From a checkpoint of a small image classifier: layers 14, batches of 64.
Rows from expert 15 of block 5, named by matrix and row number. Rows with one number belong to one neuron. Each number is 500 + 40 x the weight over its row's rms, rounded and kept within 0 to 999. All counts start at 0. Numbers have three digits each. After the name is the row's rms in percent of the matrix's.
# gate: expert gate (model.blocks.5.mlp.gate, 16x80x160), inputs 0-79
# up: expert up (model.blocks.5.mlp.up, 16x80x160), inputs 0-79
# down: expert down (model.blocks.5.mlp.down, 16x160x80, transposed), outputs 0-79
gate.17 107:487496468511494486486446462413413533487478503508498553531529491500510484443504524472544571512489478461494552483515439472508543468433510472532396521542478480520514441510537481432421521445435495523560513506516470466549514414523546493489585543
up.17 102:522510600495496443510551492551479510553582514485439511555555523459571519523439449444448506490531520513474461478504455435547553487493419456509515499488530518499498522515530458523427535467521539506484571537564446550502504514518447476487472444
down.17 100:562444513519564429537512509500487513540533530568495566543586490573540476510521548499511573489450496584479516486496442497527490509465474495523532484489416413489476483449588440533500501509557509539544500513512445474465482481522493571456526527
gate.18 103:476512521461519529511441561493419471464505419526520507444507494453437453509525522525506477526529572474553535519546502528441494482499536467534439475419467534463477429529476560494545489511503480513500497508469489553400476508497509547536529418
up.18 095:484502496517492498543493538498541567496471443475541483596459537462420580457516437540488483513455503484493517508537573504435545527464435471487500500493612485493451445450579556521504411467454505434546466444464489453484478509509510525562545481
down.18 094:485520414522508402534494571512501454466550508442466515591465555530458483534461510481541546415507480523541494455549538512473574535439476555511589527443499438535498475469463575495469481480526467430477552548554471455497479510497484569512477469
gate.19 100:440511446543505433492418453505460537523463529509561435546544495548450491507455521467566529442463462514503516527428523523487495511469548493441541536522466490474500553562508510467557492503484415608478495577536509529481533460484593459486549514
up.19 105:473561477544538502511471483465485511468490435538503461477498556452483484425475579471511467521525544528490440471502453455518482485471534470474543488489463481592539517525437543475487540497457487419489577529506409488551415501516531490472514607
down.19 094:451493493496498433518465489563477577553483538437463528499513486486473574458503445490505442534463450480517507559554470500570557561517489540443565486432452483433459484496428469471487480508529458491450580549457543547464569467475488488526553436
gate.20 091:474543492505527478507551454447564518497425465528531449484518508587476457502461476497407530551534492468457459505517501545526499488481529557431477481507452450485520550501447515601510499517582510453509496489520498516458414539440540423536530521
up.20 101:543535508483567452446531553543475520508528452499533469536522486523472511507582504457486577470546559472445545518462543548500483514477432549443481489491492577471504572417555524550449523490440491492548520487552511508537536486578499440567476482
down.20 094:451452502490383409461542532490455529538443495520530553503489507451493517502521462483475396538527464514501525516495503563525544442554539471473531538468490479522445574519447537448504465523444492544551494565575505445481488520504502501536525490
gate.21 103:559538432530538487515479514568557518464440443512543525524528468501452480454560471414494424491447564481415502525499524545506441485536455512506473497498557468508445546543439506514443490521473483459482528525509531472465547511486462466503451565
up.21 104:465480562456554580512582555469456520504533509448547479506505510519486504554497505565510544472438428470483522484482509537513544525553489484550557557521490534508450468511519546397446526543526552491581529466505475446523528550528484527519490504
down.21 100:497509509546535479458513510506499484423557514501474555535503504471544483479452516517461543519507499532496496508542512529497481490506464479417525470412513508446499548472556515504413433493532468438483502474557505490479498514467560480576535578
gate.22 091:489554435438586521512469506510471489563551446472532493489456507434517566554501542452478542481496553447469495501502503535516500454502456548537534478498447409517496521561502486526494503465479510485579525585587478497526486502504520577521537529
up.22 095:485532441499579566499409549575512464459534507548480486509502537513445463464398574474445466432453410456471435518477466489505552537516575568548485469471529500489488481530513481462488490489506536490477485506489479444487488486445529464515542528
down.22 090:504572440559512518551427491438452560424557451506569473526438477466562425494532494506517513433489481423515547510512521515554502446544454499530371485542488491508504491472498522459438473533410474449516417564500478499518480481496520521537575502
gate.23 093:458553537462531558443552508511499492492496389451458500473452540552501498525522485531485482434511443453584525502563455492457513518542540485455588428496568539483506503444431448545546524514501462554499540465529478499450470494493396542525470437
up.23 101:499503472486477499570500519532457484470595484476520583466554505496604464555491502538542468516473528578465453497506484496509453515513495553487487514414414540561498557535469522528545491477477516504526502526494448520537549461499458440520467487
down.23 106:631497526559475517518508526531521500516444541429479491400414505485490503543564567475553518489505537465516536514596466509490456514467594425543462500503551439435493461585471543487455514479557520529497505506484466530523506615552529492563502495
gate.24 099:467507508512497562435486497489499427429519514500501513463488548503510537403443515523411505471508396470540523526546557515543440505445508373537499459512469488539439604489461428502476503449481509530512591490483492517453547556483574513508510489
up.24 101:491569433469503536475526501516588490434513544533524457509501468484428523446522434439490491495515470458546608434506484438557421510508533520511530398468504517487474514516520534532535522499501475481515534434530505493562505547495533471447514564
down.24 092:501447527495509488477511522471557568466510460497527505479529572422530505500483508542447532520483493542415503522476518566558461537515448452519450430496568448470476536486473526500507457454492510459565517519511467431505522447535449569528581469
gate.25 103:510535470513530527406460502510539455477523421469531519486521501502517596487510530459556458514494589519515554534526478557497541532428506472593485582568498521488535553488443475461472496507535514515516464465592500519513534489521506555502560524
up.25 095:496482538531456483500517548545442462481446506416497470499559481472579523509478513513512474484558412457490501428518484517511448487496474466458540489526495498545525533398556483525565623523499487444523486471569502484462538441473575494567518513
down.25 106:533475450506489505432392506522504433549469433403466495450519497467578527492503547553429531438536528473505501500494509499519544502435433464491493459523535510478540443556488498500487497480515415558531466470434566510578513522430453432423534483
gate.26 103:543494576489475499539509458504469490423499455488469518435448507496511513483455550514571548531546649534553522506471499515544451504451521509473505456531501441520509473504551460508506452591516546553463526431422519516495528588489430505545437492
up.26 098:546495527525543540496501445409545533505494484564463532451495564492590536535529566474469462566562483591559473399557497468564479460503488451527498526509507442546485504514553539480488560483519466484504552480501497510469570495463479529512555488
down.26 096:469482553455541498508557528446491523493418558500505526513513573482537466503516473471464594540491512480574423473474513520466540512479542485534550459477543546552536515555446488504485461485502540562485439452616502453452593491525489554504512450
gate.27 099:467459487563540499473468472526388506513490551462494452591575513579530489545509439485456473544485493476419479529488529468546406516494506480504545512526504554458417523476491492503368497487544437456535503496511503482501517509588492477514460490
up.27 091:469461511557477411573548509501457444453466496529425542511529529509461521527551507541551448506457512478481555531483552490521399522520530493519492541479509479475525592529462436539575511521489457491495544545540579441534455479535478461481513538
down.27 095:506515487484523518527493521579457461410467556520472520535540498472522539554493488455555534492483554568550482532506507371542494490433518525627495469552406506463534436582501499500479503432449473515564528473563503504521477506531509512480526437
gate.28 097:491462470547504549474469477481519516507576601543497549475550477490554578513528502526463521540461470480552460545505509468503466478520571476486481493552413542490510533609444551497543542476412445512549483486501487492567531445499461469497484538
up.28 105:494515572533525534491627499460506515495505495483412519484466535494470501445566516564486510523471499498504507505493449559456522499540475505529497491517492539565497519531539431496530533466503527435442518552525534486514458511534499461536482547
down.28 090:536499499415518499463511469476412495455523508524446523522536528471463478524470503457455464512510484449484488450464493591528527558441461485469504508467428518514442482474467485492474532573511461501489582497505467501538475457485496495522457463
gate.29 100:498524529490502503518462480510627496448445564472500499457491442477504474482486459482486558524499549511468539480483370555496512451453472484492499536476552431509390555486495505457478470472494532472496531485463477550492492479500555463581587530
up.29 111:416513535526527475516485556532526501530536489476515511470407451539461474541496547497499513597559507499511466475553511532492401504465509530510572534477486457565434475534522529448472509522371438548475517497464530495536470467505457445470411518
down.29 090:420545465502484479501491532474488509477529461419472493502528463570467446507467553511454543434527473504561486584464489481443481479486447582504481532544555468536524508497443469458633444565552485497536482527458524491525516532477495520549465475
gate.30 102:550534486536515488475534509498562491521495499485568499540453503586435444532475522559528492454500429496475500475552471461582556525474525572547551469471566466491512485513518435520510486499443531472540489518496527462442485457489477455536518413
up.30 103:500517467548500450379566462504543497502528477525468490454523518541503559476487547543439565530511531569511416590454501540462553516495530526444579514506500489473507495595511531481519515526452531520476415437483499506479521499471484576521484565
down.30 101:490494516460529482594490571471487524487504549504538595539551568545437465497472466551501448521544532460487467477522494462542545469440503446498572539467470532562487554569523518475517474475557551515551497420572491444521534523586535383517522478
gate.31 104:454524543486530447507427534470540481466478477457493462478579556521467537416590490478475494525509509500500509560489498527571487511558466548531505527496528487450532482456534446506558522600524503496503544458571478428451560505522442537412441487
up.31 100:542445462494571509510479541474527551537458478481587463573493456512467531516454540505555486462453420495561521516604493511423547545445504445482517511442544474498417540411514497489571519453483485520480553483484463548509552578551484563422454539
down.31 094:499513536407502400509492503392594498443516500477418523495555475512414573471567441503417506434505491430502514498496544479530495526530533512574494473494524528481529465538483501558463514516444470512450460500466539574364526505380532495489472493
gate.32 096:498481498537500603528437523493468447474500492507474532491496494482492529464473487518521527499468557522500469586481561483498518578477494479500531427472547479487467475548443494454526449455515477527483467471480501541478486487562445478508531483
up.32 102:453535503474528510485498549616515567559474521591465489508550519472418534510556489550523471457425483561483420538492455473511416506465481486498475468512551529403452500468449494488526521440552551466466479520566447522468495497523527477466517543
down.32 098:528484520434524456533477493499500432534513438500576489398505525535544491567474524494464481479435476500496486481519405510510452553435527498536495532481494514503486470566462560517556470498405548490432482548503539527465450527515471509457510491
gate.33 092:548602467560510542554461464498502478467495516487534524470558483576568521538651466459435527436450466488536510492482447533480561487400516453466434480547430532515549497520431529444553507478498491467451508497510512503533574565494459479508519482
up.33 096:519508590365539458479512534486471514499453515489416424477482478452493543518496440449518484508538502412473459496559543512473554445452491490453515506579527486475514521546501496505468480509532496465556528522496542485541551421479511579497481488
down.33 095:471539482406522569473495507510502493485446504456560481458512503476500559527501575517539577463530503491489488499528499563491455484554538482536522473528559534512502463478475442477437527485554528477485489457554530508535513557498524518510489509
gate.34 100:521491457491502563460488510439547472495504418522558424523488524421401495434475493436536487491462437488470454532448497539458514470443467496492504477555515527478521540480532530494477543529468511552551577485549505568446473499406547489442480512
up.34 095:495534471535534532538532514514458419450474505471503522483573501542505484499518516547538499420575561530527438529479599481518518527512519461474409504495521485495508467516583464542433432484481480528451473455497486468564533527457558476533442494
down.34 101:384497494459458512532523551505513485520463526533495557453525519494462497479551455500500532492455593517502475534477550518484496476549519502475494483498544516426506543536553533562455519491489477472506531434581416443515465490491551504467400508
gate.35 097:451509503526483437538549572501468482459496530521492505495500556401481468544580483503471511426547475538471450534520559507456473409485475541477479458527454456465577483508498512480500502458431459409462494463493445500488427503521505524560547511
up.35 105:539494455581479528512403433555509446474505570511492485543482520484415523555538482460538471438476486459469493534503531495524504496406477448536493469486563531556538601527505393536544489451484467466520535514485553490460430481545484439441495546
down.35 092:504527442460498507482586489514559424453525532393536500456532470505522602443491446535498472474522457491516443471460491481458460527571464534483527493561431433502519559511464492474425564486519448529517521532561488455559442494520492524503482480
gate.36 099:486576495439480462441587481471517525503509460520447511537471516566538510530441534508423513534410511465466450454521479460441436521502486513442513457590535500425522443488479503470536511494517417523540540426487514460472385517512548521484482489
up.36 098:513520591529574483473477467478453535475537573476470414493468495508533524443434481510538548451489479460457468511601459460506516472499476499505549480539448567509455482486544503501506502471597568429519415490523597523509493550501534495475568520
down.36 102:509481510520530494483578548524477509466530457499496490512475439473537553511462525496509493528526521474460519515458513485505495403516487491513488483472493472491462479444510457536460468474454536469487491505455478494525425544416508509477536502
gate.37 113:516486515436535541550522564451481490441418506472522462498495479479525484464540510520454501557560592507508510421449484523443434448419478482489493526511482434535487536539493470458500508459495503499541502544448555480501537557501498565551540509
up.37 109:455481398475485509507505519502472502529474536565521543503532465539535528492477441489500439465465421517605451484519454446506583530619526501499559474515563533458479501487543542515514520509525571536479458488532506502490432507526462475472528518
down.37 113:471551451543499535559462407525504542504430490443507523473501500433560533418489602516499495504534500536432530535467455495514492468512465485454503451497447463497512479503490503494488508468522434555544467529512542450508466521498498537565489442
gate.38 101:532527540435506468496472547450483560506509411485495484544525455590479450522433515486462503504562486401505497558445474495438516504481503502525420558480516425481580425573475526490547542505508523518531460439548478424532478455506495511525490569
up.38 100:460577478505536504539465458552526465543502483558505525445472497493502550510397486450509438485479556518510546564461500508512502554618505540476532508545474530519501436457508485513513463553488553452487522537493493443487453486507430539477512525
down.38 094:452469461541480404559513512506434531497496537419490468444508528484536505473536484520507465507515501495511461486517497488543559445394462526561520544484461446480498478474454479448485478447543504469464456514569494512473533457461457594515533539
gate.39 091:500477543496499547498527532539552570442424498497502476526514495379468529525519527485526581419551497495517487470478482454477494572520479562474468489455525498494510562516501476481552536542476478506536466559457454454458512524599545503546568504
up.39 101:489542530532525519501487500501514498497540444493533492551514520440402529415493442584583517467498510488511550481521429491488530532424463448485442450516556486494474496542519432532489507455469565514533516511461566498550484462609501504533512564
down.39 105:520527507574445438543469507529498489485520580491509547519510473558565475496482472499524474450451500465515515439468451484504506479505538469438535519455557459488518573504492538545526481576462532511401524528549454570580494468495479517471559522
gate.40 099:560533473473487535524470482451519468418495528512477486471483422444488419512463493509483509436443499467455485487500548481509590495514501422494455503470438561449516601547479516497474469496512497445453455502552562532546447552512501553439501492
up.40 106:498522505460498465554493509468482512495465493413485512531479546481392479603491563474488428485475435521455586461456497456488496494518517475488543499486472444505591572491607454535525431476480473521481515507489497525425459514514517562492532469
down.40 110:507548522457538497580417494530475491473505451504509561468537549500513473565514515475512450480506518458471493496437446442491462523526500531549520519526475530465464568458492463486528485511507584435483466519456526454475565569511493506496481529
gate.41 111:474569517510502516484540514470541525519540459434521504511522475446498558454507484443521480565420449453531521480549515576545465490487435501421447462430401447416471509458479522499459486516523522482556503531520514482395499530557511529436505519
up.41 098:476469526450521460542547565524474494581542517475475502481490581468509422509463498471497574480491504516527453460515459509553525522530602453507479442523493481505447449456551499487499489569510525490496457558523550477540454504487448483508520498
down.41 114:505464430559479456504550523475514548533496524527533599511474595559538539509479506516530477490539451484485480520488497523413581447427474504515479514488480523433466476496529442452454522444483534497491481476588506521482464503498475390526519515
gate.42 107:480502491520464544498471517539522526490503538403449545501479453495366488372408533490580490499495510503475476514414493452499518549513583476464515576526564468480509532522439537475496528531509512524465405501474457467480507527451547524469514585
up.42 105:504487568547432531501460496510517564558509464450504535504503468532503487530497480474429495492516453554516493554447498475481518493457435500496542520563530455417462534559473484531454482549496477513524490545460502534478491510439556476452470448
down.42 111:463500487580515505480461495478514451449486501484478473502506450460420506470464466509496411546482477531509491481480482396524519548461487551514512452497568511501505453514477538446461508512514452460544592425578459476457444567474505495426471490
gate.43 105:509473560482558531404497525468432438570544497548524568447480529505505477477553513507524523514535503568500495515538545531553504569487430549447472475440565524548493482506524519497508487523513427488512495519505477437462471557451527502549513500
up.43 106:503505476486398443460478488466458500501507488522518489430534509505507500481513501561537478575459455526579561577560535526516472534570505440487526510465516534457495567515413493513485504531528420506562569514556491521503412527450569509458433525
down.43 106:564484521439482444542448488440512463463480515551485524524548519499541523480536514500505471506497524537497503490472527494542501494509508452563559479489516530492496481601467580457532506559439564513527488475486467499527508426492509448468480524
gate.44 106:511565529595489489538498586569508462511460522522473436546502512479547536458504493551555464484498532494443468539567440429478470569518536492484525462511532491447507514500490561490512511488497499494499539491486512573414528426454499546445434417
up.44 102:508411445490513531519468461529515476537462474544480567525505522559494493479489446463546486570480546519462559525460514463457391568518522499437530506444534484441525534565516484616491494491509401468590478453548526552552501567504510529525539465
down.44 098:465494443550477540469532507527486536558535436555546517495548572518515484440499483539476527609609423517436544519440542521517478531537496479464489480519474435574545564483561492493537548558513448475486490476467497504475488488522547559506520446
gate.45 097:500440505525484489485426428519500503413506511517519476465500620528445477522475497465509442411557515577514510507580469523523511466431513514574508479415473462569501494450553495568590563494448549573457466455539510487517508545509468531462480558
up.45 093:539516465496529561501567577510503555543555461576443532557509523500459520431506545503496483420488442506464467531547555465560466517536447561517527494586522515485489498546494489514505464582535463452498478486501528448577511489585448547547568507
down.45 095:454498526486466504462524426444488525500560423483514474508481520477459430509464519520517478579486551552530501559494418529476527539501486436511490464528502455518582452495484538561535540526542562476483421499480531468461488477548560490494538516
gate.46 097:523496497450518501519479477507534436481532546469498422528572509475465440484465481550519542521587508563535518451476503507486494471441529484527488548440525520454507462484557496481539471488566522439438566557486509517488523501461473493580503521
up.46 094:516511492535541525523505448522442510464461508424476465519541546533497558469507495489419454507535512533516484427423504503589434596546519389469475549486489519501532460474460480445465493483502538537547568494415434453479479516535458457492495526
down.46 105:553536467475490545476538515554490487448487504535589472463573550518477530500531455497416527559506514533459406502510486489511501568454385471480474464556500504492486511511450507450482546527510500542472490499517412526451488460493450515451515551
gate.47 095:510508507495488478566458459499518476481469418553472554498475460482529503458472464479489490437506413500495609544512457515513533514554547545471508450522413497533496517448462529481488452555467509514531461429498460566519493507547561483491577484
up.47 098:569518465445454414431485453473488424499486512522519466537451567500542499517508468530455568468488475489517492486518455486481537506501516490537497503493541494552437600485510515471502471517477629450523533448440548501508480546452433440504510488
down.47 098:466536526504558478505525552424544469566462481520513494564472511467530566473524460554515516450538568506571484517455442429483459493506505482514456459530432485517443442507549560500567532406546492522485523496469461561499502500494499487523407425
gate.48 100:462564518459508543557507466485474551497453503513370519516533500465559463482548482515469510471491430496472493467544474520524473488431497492540496515444507477504452575550435545417497501551517477471590516499577433517510550471525465503436498544
up.48 099:520460501481574499475455525435514535569452557512511491477518489487446474451471549482528506461521499505465506499516447546445550557511546539535542430431467491449548515557598485446614445517490433531507518570527471542522536446490523521524456499
down.48 096:585452485568529547470504517446451511471463438477459500597562477512485430518563467429544525532532582549502509446582462498449499509470498474504478505503461550527547489459550446478534414464504494515514487475519571523480436465452554465527499535
gate.49 106:573545538472475486532531533472523589558509513545484500477446477501488493479494429486500483518485508453408537545445495472537566463445524484524456477516513472520438488562469476479507511580520485553555449468446525482453447478546489519520578472
up.49 107:445554540582541388472553539514446482491475536533524554539475490482511509565512519504529538490454523612533547525489493459564518529488455449528450525437514472473469460456556530468520500489507484470514524504574504542536485561507546488521528461
down.49 104:518513429550523475438502500442495557485416577448497512459450496453517505511501564539528502477520522530497491468533461528522399516469488534446472484530505535544475522479490462426546489524486388518438555473429493498544473504499428526502473439
gate.50 101:543536514481503504457467527534488455418477492523542482534472514467520529478452406508441502529476500487501503471515559492582493545481469506405481541505446527509486442528524487511530457475597540489510532494582574481434425534494495503553507450
up.50 107:531503603532503464512503518487550407487547476517545474503550537477547483432453525498563506500445454481451488509535473506461479553483474493540525573518517490462493519401505484561503536522476430520497487509476553544488496498515450586566490546
down.50 106:460555491602504518559512493444440588490519442506499608481487522492467605477489504515464501534497489562500512503495545519572490558561495467451520411512574430481466531544508537484544530530523469568437512490482477526459474454496500483525483523
gate.51 101:477478508476530547513441491494549497517484493479500526515510559517488450465445513499494522494570515529554484573437505496489549474483582461440506468495478409489411482525516436507557557501513441526542454546562471583528512459462525490546492467
up.51 105:528468480420530567511541531484489506478527467466544515494574542480548440560505449499527378504445543515514551485529509503567566490517540540480492535521522472489435520496492493531470444487472465499572451510545560548496418499510441457442423474
down.51 100:469483479526513453394527457491499579551481495524519443486494534492517486517417497519543483483495594562472485480500452398554488489515510507503505418521512500491457533568547598566560520518525459521531550478466566556556462521486475453582584510
gate.52 105:417494499545499525500523463485459540482547481446516558510504452535486496568557553498556418451465443467521504501498424509461483428455455500445509498545519487516429397492514530549489494514502500507495492478509473457503481520439530495489448471
up.52 095:443474508476575578518579489531524507452467467503573448481522547510470468585457509495582475531546485416546503555428513523398539543573509559477446448509456518487490506453491419532552479562564533467457469466498536504490507462415461469468428421
down.52 112:505466516609533511493493497384464477522576465553510578488484556547465566549431494514514509455479454515466467471455490473559550437572469490571470513472417518492547515466500457461499464461588557544449498509544474518496518485547526545428480517
gate.53 109:538478521515506524444513567499514473506507511464512464525465538622525432490485458483487534452542490517568527479424443559520490402527568530492448472445472429514509522462583483489439519493518500514488461484469537509468467557479650583488431534
up.53 097:499533496436460485453526540452404450447452457470512527519470492584510466450480545498503549503413547543496541555509500422444482499527410558544517475557550522531517499570497522487499531503516521531541535554528460497525460534565449509419438540
down.53 101:440528462490524513474490461565447507580528582571489546529486503457539439506498475506465529491495507543421528504546541470476502560493560486488528448497525527568522456576538481578515443520536468537473475486497531512507455482494489420535534496
gate.54 098:521469511531465492478486515465559543564524485489515479450491509428444531426438535484538443543391418487513470515458521458570516531525542496487495501486505500396538500486492509493444484488484445532479441439537427540500572542513465432519489485
up.54 097:565462553478558484534524598532498514503523492536539453513464501548487461406463493491472462556491546517509520432561526505560479471485514520589470471553475486472478472523522531536511499504537458541497487512524491541522546533426508435543473474
down.54 096:472440561549455427484496397533519494539548450526576500482544463503462466485489566505541497515449510535489508545498480491513588472495507498468473546489487495530452420486561499393474488463519503506444519519521470544510524543560501463583551461
gate.55 101:498492483545474488488443524522458537470505478544470512544496492440523454455532504490525463458463472491449507466491469464454499486571425447551468488508423496542611528522497525487560471501462486478438483447511516489475492501479516408531523527
up.55 102:584565459444516460466491557404490481481473470470435453470572470462459535517463435548484461521507491488472522508486550516416534556491518434497528460514509522491485454468471541484526449486568475543503456568448489419547485491534485470469483491
down.55 091:561459593461491528502523481471500423469540512453509516447513501572462451494418573563523451513506492574424437499456477482477527487491477478549477467496458540514557497539558462482509567569477440527527515531541490469583454518488506533470497437
gate.56 095:472475477538510489482446489429478492523577464489490454558467513527445484475517585499517561518534582471513497458508455440560526591446537548543463504503506528521486425418510461431431564531482513545528470494536550512481549493453448470529531438
up.56 102:458458538480574471580453518502503469566483446499531533523502536492552555497529430496472512465499565547528534463504540575559460526500493534526536545510475461522526555481413512484585499558496505518585504493530439522488442517540570527450550523
down.56 098:519509523545488436534507500430512476461504496550531498548523492521462479482520467439483543467412498484472517573478512518444540543483436490506546551461396583456573456477471512462513525501540502540458474491492513527486559470512560418509526578
gate.57 105:458510517534552595562514558462485508508462529421561499509490524442461524556504418513484472496478494513489483530467419492517497465499493444493476471555503562476552536555451549546494490494513557539512505463513494509472552568505489534500472542
up.57 093:544508499527536528514482480495463473479431508457427521484572476497523481426481520467495476572499545495556453440565535524552504501517540535520512492473491502460537434480563512481488512477525550518456506480520579494485463561578504490522502537
down.57 097:504458570459487491532516523445530517529511450516509498435483519519573513468508486439593466545486429564488521495446492513484472398507487465480500588522507536478562548472493410491485476506476497490489438496476526504497451544412533588531476507
gate.58 102:475537526523479498462533511489463533516475496408543567528494557471444502502543531501566510414437538482456480389530545467484510502474475539497475524552544557557467507545467528583537509430560517397466577450453542481491535458503525543425537430
up.58 099:453498438413466471493516508490554386501456487446479541462453495432498551535528500552499525493477488530455465496588466489426523515507433471550569486486569458470506499466517389504463427400443501502501456579492475500501483445441484484513470480
down.58 102:574507471493460539473519537438507519437442479418475540461571525463476564433510489545469505504472601540472549436546473516485539493497505554478532500476481490468450532515384465436474417517523460490518540455482494512461551459481533441483568533
gate.59 096:490489564530494523508521573533440516531499536532455475448497486539490458470484570510581529518483478473504498485498475540566503517463481490470489479473514430578530454568534477484531490520501498491439583559463484507547553570523467548462522433
up.59 103:460507559509536472502559460449547594486515517497531514491421515424440502485546513484462544491490562477483476440519451453430513508461484535489512487514531543418450552503503490502521449497510501522492457515496449506537505513466509474501493558
down.59 096:514525504550537582548512463512458508496492514441557498518473478498474520473457506495530529457457556489563526485512439418462535497380465512491482458542543529557505509523493577528495521479509534498470549500483464493465493555452482477441496448
gate.60 098:438555462462435422489452457458485496477466529456525550487542531529509555510457525459578431459482460515480535459534505414545523544492531459480553501504493518591500509462540508521510518483558488479397526499463508452472478495461491504498495539
up.60 105:513461533513503476425532574491421501457495493474505512500543493507491480462499492398492455522494523556469528447484503465507533534473498529469504508499516462491598458437538484516509432557510511496548485523484471443493480492524478439565459415
down.60 099:474490488456433438575546528532500483523534593547449525440441503485435518586498432499510492435558444497512433533488542531497524479551436522493505448503562528483445482469530426551505507487515531579457507488537500464457483467516515536544511440
gate.61 091:443541518510472462513463418526473419540464525511532462485496535489472489499561465462498541476474501569499481429523549470481504484519533540475530487531599511465486480490542499499532504469487442503550526449480623531445532542494436523501454582
up.61 092:501524499525494507509500546520489521507561510510485471519501453509517477498530552556534499478470462493533480471439534517489491505470514440485493569473429482518509551508514632517445593480519501498513484543552554564425505444471475587541491418
down.61 099:501552504509548558567494539505508447483495478523504466584553602442397480530484511549447506483499472510497470426479508499484467511465512505519549536465520528494564506521475424486447503545530523459404462424473546485490536484459532578445506519
gate.62 099:480536553511477483448452533487465544516464521534405495517551511478497461533496561507564506452538478542475495506495505487503485447485507472482512464511475469441514553448470465486481548515547423560530488501538520493506507507485602506504488532
up.62 097:414525553611510489522530518478563561543380525535430484557501433462529526488459460512480508481589559531465494582499543483536498555513526475457473488433529538507481486502518497536523479510484430549500449520492525498444562481533549522437491472
down.62 096:506503526519467518479544543418483491496511481446477449480531432551520495463566497570496587450482451443467548476495513454505457450538473453552420473443518411418438459477498457486499500456537516490492528537501511521515456518480546467474483498
gate.63 091:457541442541521527497485472493446432521486493510457464387462436485530518538482498552507499517503467498509567545414482481537524545527465486499568490568468448521522479550429574529474443524515452522482473540535553454478505580457466486544596429
up.63 095:497524499509519499517470494520556552511516484430472495535528466509547526541486476488491455517437425497522504534561478477504516490528479604548534474454442492505538415518531489514523512511499506438486522577386538580473428439484454412519453560
down.63 097:495518508557496503598534541474549451426453566536462503510485454478458477581539477462472510468480518436535464503515486487458407484461565523549579509565470411529556501489549501560469498439480512472471513465555501487508503375511525499485466517
gate.64 102:485494501526568438439464500550509464521498469501442511455471490461541487546551491479492529510534509471549475592487506571465457465503491489547498457414486522523513489513474490496447569469522501507430492467569461499464540474496505519570510455
up.64 102:560477499457518474517475417523523465489478561474504532409459460539541494500503535483476527569536482496566490521440519470504455448473500437499539565435514507547469424523468499479432465441519473572439431464451501527505480527499412551531519471
down.64 092:484428541453462502586534467508463492522442475542487532531492560499557535522484465482445504537473514558489563477487484473478563488503457470526510477492464505515432523508598496508435528525471496501491454530519496443559538450498548494442470477
gate.65 103:466591508494421486429482520499502459527482513520508485412482533414518449520513503470492560434486483490463576494516512496470452528543482497527531472494431439539390513543431452485492571460524493508445550463484436501442506467526541529540541489
up.65 098:505476480473500461507555421437561549526493601520529489430466491460554461521550481518482451469465457510567547476487465496551499471454565415507525470550460506508524444512490479492510501492443549479569522533546474509468527530567507440519503529
down.65 102:452556523501502587510544497490551502402515539488466437498509475429415551476549467548398503475530524521445453518505508513467573519515539508476557454496451602505531516449480515507520539484492459492443539493516497519480470546436513456514500548
gate.66 103:535480514547540510511539471560528532576473495466523493479443505512515489541502571502562509537525435515436561538493540458496446504494590465579539525481527542520457462526491566453498464439465431573543497436575468473547481497408537484521499546
up.66 093:469575513533537485443530507534464492456518515533479449490451505488501495480548549511468478467516514463459374454461507523501513502435402513482541498440509464530476423468450421550532454555509571490475487478545460485572404499495490541478384431
down.66 098:517522500519480427523529493555438475481446500467544513488523496537564527437490539443585489447467503406518459524518504497498447568479466491487498474508466548478483485456379420467464452427459505524476551524518471520518466525466555516547435527
gate.67 104:421565431537437551538486500513475485476498487473464463366470469484442539542565479450556504534481542513495497501539429536524529481497498508521451448477509466454474486530518457528513480536487411490453501493549482482538568460463538542534500543
up.67 102:499539434580456444438529499453526449496510436387488516452550475507520502521482491553442558474478446497506476516441595545568540432484460482481519454465556493506503434497515557499487493473510486511550488511432488423493515518503479470485485557
down.67 106:544479467485488505518507458511483481519485567481546519485464430489480505486533521498534493498516462426487491486463532513462525489556484540532531547501444527510423485563499426513405486500528492497484583499519471530532515541472458514521485539
gate.68 095:542517590510584571542524507517491585537561463477529614521569521541473465489525493500501536479569493527519508559456575494442471513476483489521474463496557528510464494476495480511499524476452516421515500501498550503484474492435474462465542441
up.68 096:459504573501501488435486519494512492525542503460499601463542509501490471452477459492536524492519548484498572448427474575513525535483492475567504511517402547490488486556545536554534468477463516502491546443392519580482506499485450601461475517
down.68 105:475497464525514492606475511550607537555490485539449458493485482515420510504469469467533500537464514453485553490555510537474466479477526495503428539505518515492578373512485532460495475551478406495480509511541518452548463499575552518481503493
gate.69 102:477504516523467539524419480545530465552494574415562514587514545483445470592527510488508506534454563521509564558525522511496406411496521492478522487509456473489553559485491493452480465479489516507435419511489554492503537533480438479489521538
up.69 094:504487504470467476474520518525511474557478539553478513522489473471520488438472427463410521443545505485551460451550501503450500444544480509475463510493543538506583458511558471485433493547399438493536429487496481474538495495574521440500460461
down.69 110:570529516428455531497505529479505422489503557489533397465518503587458527493444563499482554450412495461562492411562513548544503514518501447476551494454586543480562508472504490520467461512433456489522462514503489515534513500476440553481499535
gate.70 102:475482509443501534463518481512548563534448517485459470434598421512564514545559533516523459468492504466544489566509499495518550521536524471515513488510487547552581498457513550460473559414469498500465479532527504437508529505433544468513468525
up.70 102:490457415569470565481449608560540425447460516443517510489428436473480422453497538485569475490540564528494500526552457510445458488473481613499460439477577514480530419482559492521517491502476470509475573458512456527521469494493520558457561495
down.70 102:475500385556536442524527470501607530509486492479474532442526461429536494473525497487551576532522495537564421470488522490482565503481512460488458552479480507480467529520499533474541402436517497541472585525480502461474481485538499543526542465